A small contrastive audio-text model, trained from scratch.
Training: soap at rate 0.002, 11400 steps, batches of 512.
Rows from block 3 of the audio encoder of a small contrastive audio-text model, named by matrix and row number. Rows with one number within an expert belong to one neuron, the router's apart. Each number is 500 + 40 x the weight over its row's rms, rounded and kept within 0 to 999. All counts start at 0. Numbers have three digits each.
After each expert's rows are labels from the 100 clips, of 14848, where the router gives the expert most weight on average: "lies over" is the class under the peak. Only what is clearly more common there than usual is listed. The data: babble in 24 made-up languages, each with its own sounds, syllables and stress or tones, from a formant synthesiser. In brackets: how many of the 100, against the usual share in percent.
# router: router (encoder.blocks.3.mlp.router.weight, 32x256, trained with AdamW), inputs 172-255
# up: expert up (encoder.blocks.3.mlp.up, 32x64x256), inputs 172-255
# down: expert down (encoder.blocks.3.mlp.down, 32x256x64, transposed), outputs 172-255

# expert 30
router.30:569484517481515455508496488528510483524574498490509488485508575488542490532591473499452430461536509445542538562495563476497481510561497481491494527539540448488454526446474482495510489501555465503467410505512468530427479457534533517442508409528582512492
up.0:485434550454530495462500507523456483447547468435502489524534477418503558552481459477524530504468478445527514513460467494472445488499538501453431471469386547497546426552447468494484521516463488476493491494481508611492473548532455536592456484429564492514
down.0:481431457555525433491484556539530576443429476479385512496469608479491465472473567476504477468452518495541493476507544430518470522551533521529481517501570523452543473443416451525482489459508439483531583470526494559506582513566527544485510522490534597430
lies over: silence (92 vs 41.6)

# expert 19
router.19:487464514509510517566473511507503442520536482468520534464508507465509536434553496536472500427564446435527499492442526447558487478475533506386453544470506499482493496457518452521451489444397457502547474538503541499590504549545466558467523512444565504537
up.0:539534507439469498538500478543543491548506492516530469532473554463503564493513442501456493513461522491593487472409466456515509537459560487519530491521416528540506594558469498531493511532467583510511515513482523473507571581529439505560528521470506532572
down.0:505480494505512487462444588511505545493500488497523533526479475397491499469530502481498499554508492502504520548504563550444498518495429513495481531517547545531529493578427522558518505491471498484472493446496533505518574480453575491520507506562451524477
lies over: silence (100 vs 41.6)

# expert 4
router.4:532491442535495529445439474460548435455503454410512496483485461541500416476520459542492547444470508536500542515533531433567557543488432510543439448496496523502514506469522450550555520563442556487492502486530552550583478514488576519503490456468515531434
up.0:463479530503491515487450414551540512476449530529540498563482584516503474442481443479491457448501533508495465590500548459489489480468467525491463446459476510516555530574499481491524504509511490506550540567525476541467513475575469539562532416452430543409
down.0:563472556504521492496486351488526483469438534515432483504518554495569526486523485531592498551535456473466486484493560521528530533483499555483533497525541470598523511527496547508489521464473545455521509457515517421523515514566531513430474428469460498517
lies over: /tʃ/ (32 vs 2)

# expert 9
router.9:457435508435487506533499436559492522466475546518530429485490527484489510538460476470550506534469523553569489470468426606452498491494527453540572526463449545516525432504450544490537440493579554558479501467484437558490544429498493526504468506553465404492
up.0:558460624582497623470552525514473500471488495529554512538473434502548475530443486481450457568477532484584516488507524471504517547537504419482480494541561509500462529466474476548529521484508543528461436525568447454488483574506494531560534607458534526513
down.0:533477487466489505524530581466532521478482556511461555465486516514529510552518489513525505449466562474519520458549530558505458536465425402488496499523541514460606518492454518500501484493520510387482495542552515484523463511533523535503491482535476530527
lies over: /æ/ (84 vs 2.7)

# expert 17
router.17:468479529505497556490458512506466481583534471467464463530529565550439509442527525529509496407497506479507476558499522470504437467452446571520515565493544460425406502494507489555467519437449504533516457617526575493461499570505500548511518476475525524537
up.0:472541451509517546496478502503501521480536535551521470524449510591500461482523543487471468490506544533442586540486546529500469447449455493555514513524520528433512502436514491517499494520507543497462508509478519499457450548496481506396431518407471542570
down.0:537440553433466508572483441514463452496453448546464509410551565532481465512509495502495478513469466501572530523557523497514526471540507494492578479518608513453527572516534516507448480493548525442502472566531597532508460510465512479473453522529467449592
lies over: silence (100 vs 41.6)

# expert 2
router.2:476446471501558466575415457538497503442532484515510522527481491457492518460536464492525507523512560484547441443559510518495551444508499557457520485501526458514492503480441492512582531442426495513401488464483507507554533523531545469530468481579480462445
up.0:531503508541561491463519515524509504485491533447499381465426469530527477430528455531449511494506528515490501491509533464489452503514457512498565442546466475518563537501504480541485474482466417483518493522491567492456596452439508502492504484475500505488
down.0:529519495483566469542505569509441567486491498472497602481560558504453500545476534439534501503552484468511506517455505461460513495470566519447537521519543413521529502442462505520528514463596496499512486452513487446519598525479482511468473486536587447462
lies over: /aʊ/ (85 vs 3.3)

# expert 31
router.31:517475516477517438515487490553521447505582484464458494552540503482504502420490431538452524495429528539493492490486484470552482553526537538448464562518542433412451504416450472542509496518495481519466540448537530558532533488406479551457545444509481558482
up.0:488494549592505491526542499520529522596482489544557492442474549505531498526503474543513478510472443520483525526464510479482471484505471540506514488481521403476450518530552507491508490496489536529464513530566501517435426466502552493428528504577498533536
down.0:519497589439549491481486546520445528520538436519446514524502532419475534454524468468521488522471432521449535527583453497522503532454503497513386518513473478526470559476464433516601471522450484493577535551578467484470459494484543536461499546494528446454
lies over: silence (100 vs 41.6)

# expert 21
router.21:542478501508563472495466517457497454585579522536478518538500514519490499496544476505492428496458538393548498531438478444541489535446488547424532541459544464449503451473443456522472501506488493504536539494483447430508574506489558501434475464458442523530
up.0:516411529586516469575531477460584481502499446520494472502483498602533459487573425521514543502514548536463539488486537459463510526487431440452470506510487471460426459491504472514424481446512540489439557556512436558489582474498501498532487457420496505552
down.0:562526483409518488587425475461491526526581611501503452502477524561467410461514465445515504536530458473480438520518558539522523409496429489520521450518549519526483451506466574509470498541519513519483478400490506501506555517477466510467489456462530510387
lies over: silence (100 vs 41.6)